{
  "model": "CTC audio transcriber",
  "dataset": "strings of digits, spoken by a formant synthesiser in many voices",
  "train_examples": 39062,
  "n_mels": 40,
  "hop_length": 160,
  "input": "log_mel",
  "spec_augment": false,
  "win_length": 512,
  "tokenizer": "char",
  "vocab_size": 20,
  "arch": "quartznet",
  "norm": "batchnorm",
  "activation": "gelu",
  "depths": [2, 5, 2],
  "kernel_size": 25,
  "stem": "single",
  "widths": [192, 288, 432],
  "init": "torch_default",
  "residual_init": "zero_last",
  "optimizer": "muon",
  "muon_scale": "original",
  "lr": 0.019,
  "momentum": 0.95,
  "nesterov": true,
  "orthogonalizer": "newton_schulz_5",
  "adamw_lr_other_params": 0.0017,
  "grad_clip": 0.5,
  "steps": 5500,
  "batch_size": 256,
  "epochs": 36.0,
  "lr_schedule": "cosine_restarts",
  "final_lr_fraction": 0,
  "warmup_steps": 550,
  "weight_decay": 0.03,
  "adamw_weight_decay_other_params": 0.01
}
Rows from block 6 of a small CTC audio transcriber, named by matrix and row number. Rows with one number belong to one channel. Each number is 128 + 32 x the weight over its row's rms, rounded and kept within 0 to 255. All counts start at 0. Numbers have three digits each.
After each channel's rows are labels from the 100 clips, of 14848, where the channel reaches its highest value: "top examples" is what is common among them. Only what is clearly more common there than usual is listed. The data: strings of digits, spoken by a formant synthesiser in many voices.
# convs1: first pointwise conv (model.blocks.6.convs.1.weight, 288x288x1), inputs 0-287
# convs3: second pointwise conv (model.blocks.6.convs.3.weight, 288x288x1, transposed), outputs 0-287

convs1.233:081132157175106058229110134145135114088108162144110076158177119116095145169090153080163180099105140168084133132115150175114144156134116138101148164122090099204117086108053163045143128105157123139126115150118156118107139157083123105100081101139168190141077160168112120149145068086119109129146123131090153131145142137031061152216136132093128153061169136125085077195189175134152170102109100117151109135135139130137084113103114100152146170149122150117132121102101107093176097093124116155160167122145110145096113147092119143096119100143087097086136120050127148121116131160158093150143105161199112154152146090091107128079135141160158148109130110095221173119179103151119124127107119109114171102181146131130106146176160109152093203118155141141090139168101182102154125140149139192160172125129183139144145089090149089085097149149132138095091157111161133130116206134114097123
convs3.233:088144142213079092131169140091118150158167090147113045152067137136116119150125117151115152152115144101155123163135094130146108101129156133101137169143120150174113121018144133115121216155135137094139151071168162109098066150133139114114132115166115092085117082134123177144113128148148172134106113212145143171142165166147138136155110099126129113160113094178108158121170122127135074131144140117140194139137140142115116140136157170128121161055127123130053135156156068193120098160175122129171118081164144119115118159163143114162182182126098102056100151123155059127168134158173108131067123152142152072207108233158131133191149144146109095133141095106102125141153118110072133131153136187082081187102151125211101113128117144116111049169072187136115106148119108122142121108132163153138134157107115109128170157102115129136126130104082065162106126151120159121099136079171082137
top examples: "four"; last digit: four

convs1.37:089147070125097135146122166141143189099109096146154069112192093130127127114123091175171127083125130113167168122111098155036122080121141163133136081138126102110121142144157047140174142108107168113144132094110144137086095111090164043120141143143121113063124130120091132073102042144117141111116126137103127136244104119103162066119095110120145163091164126168137034104163126114140174137126190129161120127105174126138140132136137133084129120112103126151136165087117085104172187083122168157113135117199160209143141121133136134120149123125115148166096105158152160166108057102064090129114156102152113147152142133154159116161168127165170049167157109115145096127135103116116099139098095075115145159166158090123131130109113119118090157161090114132173067107116163114068063162169112112139143105120111135139127112135119090139114145132088108177163200172185182126075116146213087139
convs3.37:172082117129153125108154146170101087102115110139122109164176101142122147174153169167047131154069099075072116115150150091160130143139148172149107161138106119160070096143156165144126163110106139127163153103095097092108121116155129173079067164107190068136156120132152122091125113149130129146109090193149132152155203111114116106111125092188115121174120121136155139136169158116128108102128138190172116124122115153091155149133125117096157146143141148149135150255119179135165108127135115120169091145121132089111094120149181183082146092147064148146117104178121111117164147106107152128157137083108109086113151084123132118255156161116163140125132111152150132141138103166095128063147204075179121087111135161153166173159114085128139111162080127174103126069065160178154132142152144123089128129097124140095116192127087144073114123138121117117171078150134069143109140118225164117
top examples: "eight"; voice: child-like voice; number of digits: 5

convs1.34:102167144103127093155128182181112129142140083105118176076149128160133158079175074132123139071122116123136153119125093118159103150112135087090158073103168132175096139177160146085016106104144137130143089109130094209119154163122156128148129179104164112146141150174161112083121123156158116102191124118133087140155091143103104154082132134110148078166114151151112150155161179127135135104097100140126089122112143128130104146132083197140138098146132147159130111149122145153087121123060160154116151139151129188119115071122122129159140125150126111134155126091144139146146088121077128159092139153111191123184096149152155130081106171163126070125079117181059193181095158159131141126103190142097095077101214139209223154119132145125088148096149111161169131143113096146113192115159192129138159156054105088036125173106106156158162121114121136127086124137103119091123217145170117112
convs3.34:134094133154107154189115141060202169167152099167119135153112168101105161178116091071143146086133136117097164114121157179089102112100113127144203115163098144135176132086123077130198131157126149146119149146164096108127166126120140097098165192146119151141082105199164049141160128191134146067044191133090195145162154130091135094152112121188145136071065085046131161123117107125135054108101126090142111139131145138181128122132180061084158134112122107163170090146120137100152160138128101148104126160095085086127122124094144128094133161101086119102091115119112105144159140145164099151121100134077182113089105148111148113047097153191133083184135131126060099160125119126081150118100121119151154159139145159132118110106154124200161163163156170190118128120086124101150130186149121143100107214147145142152134116139110079102137141125116136178180164117058145130131154141130102119
top examples: "four"; white noise; last digit: four; first digit: four

convs1.223:211186126138129158061099085168122078075157141140122151176128111163087140140146124109158069169139079073117114142108118096186114099121179037040112080113147100133114159187112115055157129143152082122184134090148089161104123135102161139082071163103159141142120116092136132201129128114109141087192137155113136113173101136084128171099125091093044105166074221128090110083120058153171107138144131104147149132139118144084095140151160071151108107159115126127151107137118181170177136126145079098113174122149126106116128138167132156071074146171119124189151131120159156181110105074176136105160126109135159118052095104166124120117136074171136127130083157148162125140092149116148095140131127121170128125126109157131117140075151087175145091052126124101100095127153095077109145124114141160133091077119130201102130141109163131096115128132098089172125170088138142121081124145137091119
convs3.223:147063098123084133145074163114142112118161139124075125132064145102131142079110142139109167113156152140120162156160149088164116148190027141170124212086129106143105119169197139120138065114200112091050092170117137219129135126129165130160108132085054090126110123135172127116106123177117128165102104108134088183155155142113100155120128096135125105105146121116126164107151157216058125111135123104154106090104144131098123125147112121140131113145117086124141159027164127164130106121199113062210036141126158123123138158159149148104146140121138105088099116163093137128108062126113133117104122125131113102157115168128147137121122141147122155132083127113131154098128155135120160123090134195169071112124092111118138111134101065136135129092159074080101138163129110123127123114068178098121144095170131084115156094135140194142081165063090089135163102120211131190131150150064110120
top examples: "four"; clipping; first digit: five

convs1.165:090118094080145158071173174173128115092171153092083128100166153082088124133158137183111145127147189151107095101084179150107111110237134119103081102157122107155120073068135126119148125168172140114211182151108187088126049093120168144185145116121134145139153110159171146085121133128184118190123161135129168131120143127113146135179141156113178112098173156129138102137216176124103159103126099134081132131071128147142117148059137144148167109112083134154161119211080085113147129129126070139156167113131124141158159117128101168110138153139112155168170125093108136109160152199125124130151203150141144101115123151177097142101184138145117144106069144128177162055112153167098069127215146119136120073172108120142166144142082069159144083116148139058124152115163133108112160133088163103144176134144143117123104141109143123197177148158117102142134125096091121154111089101130108139
convs3.165:099087105096124137147092167123113182148192140175171132115089138172184152154115125124122146093163115144118206122156077171096136184152095156161147143148088142094188146155121175100119111121092102132145172165113098158152067125124152121086117098141142141150084096127154093147140129110124139106157126162123085077094182174082139139108137151130124194170154179102137121149081179079142167122099051151115150115153153147081130107159153150128105171121162096107109133144100114057117135148105212140142157138052136141125138141122073147119131079125066063146084137138123195108154139137167143144098160140125148175147215114145136108082103135115115186144088091122167117171099095088133130092136152182105101138166152159115091092102116086185142117102149183144160107173177127068114091151129178167231123067172146111128160106098125117114176090149172160150157090157097098094149083167104168145
top examples: "eight"; number of digits: 5; pink noise

convs1.128:106144160160082143134150142170101198139140155153097255096066133153118141141167110104169114150116136128063152154155097107134181117136128094090046075152148112086114121163088136195098109102096163068163139149134140150130098098142127150080115120097154179094125132152136108179160187126141131142085171141114108176082147103169140076165133159127127135100096158159116108126074122156193107135149181139098149080093117142086140116130064187163095127159216115125123153141157165099175121166120126039173129149149097129126111190189130154089143169150114104045081122085169088121098138084117116091113114138105133138139150163151157133165136135169174144153105139096184120140168146143140210134137090142110160107137138160130177110165151130083119175129073159135134162146060144124122092109183124173121154132080121077155132124109151168143103143148109112145146127109118074166145144106134117093
convs3.128:121118159089132128134059164139107169132169101104089175090176157080057134130143104157119132093121139173155132176124123161081101122139111147155070179100133143083157142110096148065129085139188099164153115130128095131045109175100139149081149093114135127116100138109144101107153113154135088108170109110062058115141135090062153136146135097132162124124062069120141169133163121123122098183149175142113094069148184141056099162130189149045145124095132081157103152141067131111154140210114133132160138149137146188096124146186166136104152107103123134078143110165152098075156132157085115107142153255123146110083068183091150107150111127122123083101114079056125153148078096134148159080109144133134132172081175152150142113128136117097133126131137104135124142083116144078089093129115103114107176131124148148094106153103150124192146089171171140138111118148082107128111095116145086177
top examples: "eight"; voice: child-like voice

convs1.208:092070159160116131167154077142149124127122147143079123078172087098045127187085087077165150120122183125141084084121114175118095169162063080151108127127124126167146086135164162104146164175145100171103092175155120125120156173138089155138149088129157086145160149086103090130122091132159139086172129095125105116097191129087161120144132155162064140149144147141032161119154189195134117126159131144099109088163159127142072105129076149106111135109136130119170129064187139124170060121089125197155103152091119182139155157085147136116092104120154069115169147078153166147099155115153158089154122138132075149092179141140130124125176163118131128142123173101152133117059177119095086124142145239096121118171106197159124111164190180122097134068134152149141150078066111156127157149136161147132103152179158113104151129096183121133135152119123108134133152134101121111104103129068096126
convs3.208:102102115133114140107118130091078128134130174113099147148161089124105156147126160090142135104158104096185160067158159098059087110144130107111092148133127142165139131095149127129164166175072136162141172062155145121132141127130148122115146068076142117136094163185092105160090124191131179069080122104100109134152079091143166087141129151078154115099164171095108144184186078173104136085139158099144130139158134159099139170130160157142120125133133106127075160215110148191156129124088162119111194135159118160055157094124099120112151088138155151108104116160133128082085163124127118140099129128118046144131095130144102141056132050090180088180224133137120155115121173133125110102095081208101155074138165140179103125068122132132185182123112140053114145127143125107080178134075122090123161159125050102126148078166110113077116167117106106125114191111091138127091128129135151115
top examples: "four"; last digit: four

convs1.1:135126136175104120073154160120154100171164194112144174132188136153134133091130127133126220176117095119121161113125069125105120135092141115123023129109191083190125166151122164135131091112152233114162156142095082194047161095155136102119007202135098146101133182150099125182145143178119094119132225128116200124167160137157138132174109161084115127125160151148094079092157125113113123107095134152201129129171161109138167101126131170148091086148199126097132123158108130186113082131152132141151130121123108109156143147084130103096112122146209127082094111141152153135135154151123115129123130177135131117108151079149131112139162192161130094125125116120149107102096143103120098134135122127164123192089091149130150168113170121135156079161154129123110105127122126133107154084100188115159119139118097149118137118171138124101136182078122135197158090157116173206129143166130110111
convs3.1:167157113105123121133035116126085128096160160106121209144195076142081155137141176130176154168119156087158124154134157138141114134069154113103149127135187126117122155157164082174145153104138122125177147133148131154131123117142124143129137153114088166156122118093157142115123156168120084166111089098069092125066106129135117075111143116127110144150176139142104105139205051149096180133156132142109113145070136111107220112139082087088108078128097121143130160088100156153081172117115087055134113139100152136108147177188131054122133157137168124095061131169076130121145144104126098163079119178137105135137097164110118130147167091152136150124125142057108105072135093123163161119112144139098184118107177092169120127159096135147145127106152169129185071123156144132162127125150187104071103171139054164137161112126165120115113149115141117076173124137100178078221106224180098161
top examples: "eight"; reverberation; last digit: eight; clipping

convs1.103:145120138145185150140222090108152096161071087141115144061150170086140142151117120095135115138114102132107135072119153105132105184132163106137129178123129181053148104130183145171185147145109203148123188138166142096155142119162201117120027110137058094128121102148120078098135128158152158088124161121153144070085107085173089116163203159138119183167159109181145167080066251136147105122087130093144124121103168143134116174100143092108106130093139132111104134124155159154129135112121167163058156131161110127147137138108157106123106155158180112134099133153186148163123148146212126136154150100141153150131144097138142169094120184184128167193186156111183111150187148176123174115101132109156142153157098088109122168097141103108120134111074157115137113141169079141138164098138130162151149180140119128131139126084151133126185137104107174176141164082115138152112088129142137117
convs3.103:097127070153089105033056164138138187089129125128143155180151139122115106143113116138221108110170145131092132154153199128078146120146170126141095193151120139129167134161111056112136124176110156063129110103158141174099127174121109149151118097079098162057210137114155194117102096175125113061177176088146117162211146129111146145094132088077132151153099129123120093119143152119136114073155119156085074163122123095106141123177130114166101088167095105151177116155146145159116162159099118122088119073102147119115137134068078137091110137145141089102122138116160184131099101099130102118144147104103166106154221125079132134115134158156174162136094128107107115166146112143119165220062132123223098120142089133145128143154161143157125179132159084147108162076132142118113139102127158140121110109111140085093119148140137146118129146210127107097105120112142163108089148203134069129
top examples: "eight"; last digit: eight; first digit: eight

convs1.69:156148156147150116190139082173072133103139093161080112090095131097166111146132135136179170136167103146122113141145162116103105181071179101172140154072133092128146157096140150193141152102125140148105117161145139128157211189124166141081134105121120084152197153178143154119108075087101217129127157106166111132103126150131123178127091128143230143151167130123167134135145101158101174123113104165101132181135133130092087126121077090115127133136136093129096159138122126126127090106059106137142150093089167100134167170104132117106089174043170082114094079110156133077129169171143104176143034107144076144109190134175131130152050120179112170105182123108170175099146112153163125126100084163111119133112096201163051175115121127137144126097096132101158162113145138148110148155154128121078140093136129108140111148125081127074132114177134089144079215129122107077123111145146114156
convs3.69:134117178143137063110145110101190127118138107164105085135174164141126122121153115106151124145119126105128131137092157100127181153160141176053137161079105096152098140160182128090144139154113121109105087103068123172192113121096103135098120130128091110120118162140133103132151182089110195116168130147118167072079174130128152126134137090146157152131130142148158178093080173081140174165107100108168110122107128098147205077161185125114121158104088084129125183098096096138100051120143159159114104122097157100121165098106170097140168100115138177094126166086101153123168132161195135110195095159078146147113136104085109139132177126115136142145035113125130114099094197138207100117153133099065130171152118139099104129195141116147155126157134180131164161074175122110078078128169118117074088183127132065138136089121198199173158079070138133153107090093113084092107148177148146156
top examples: "eight"; "zero"; voice: deep voice; first digit: eight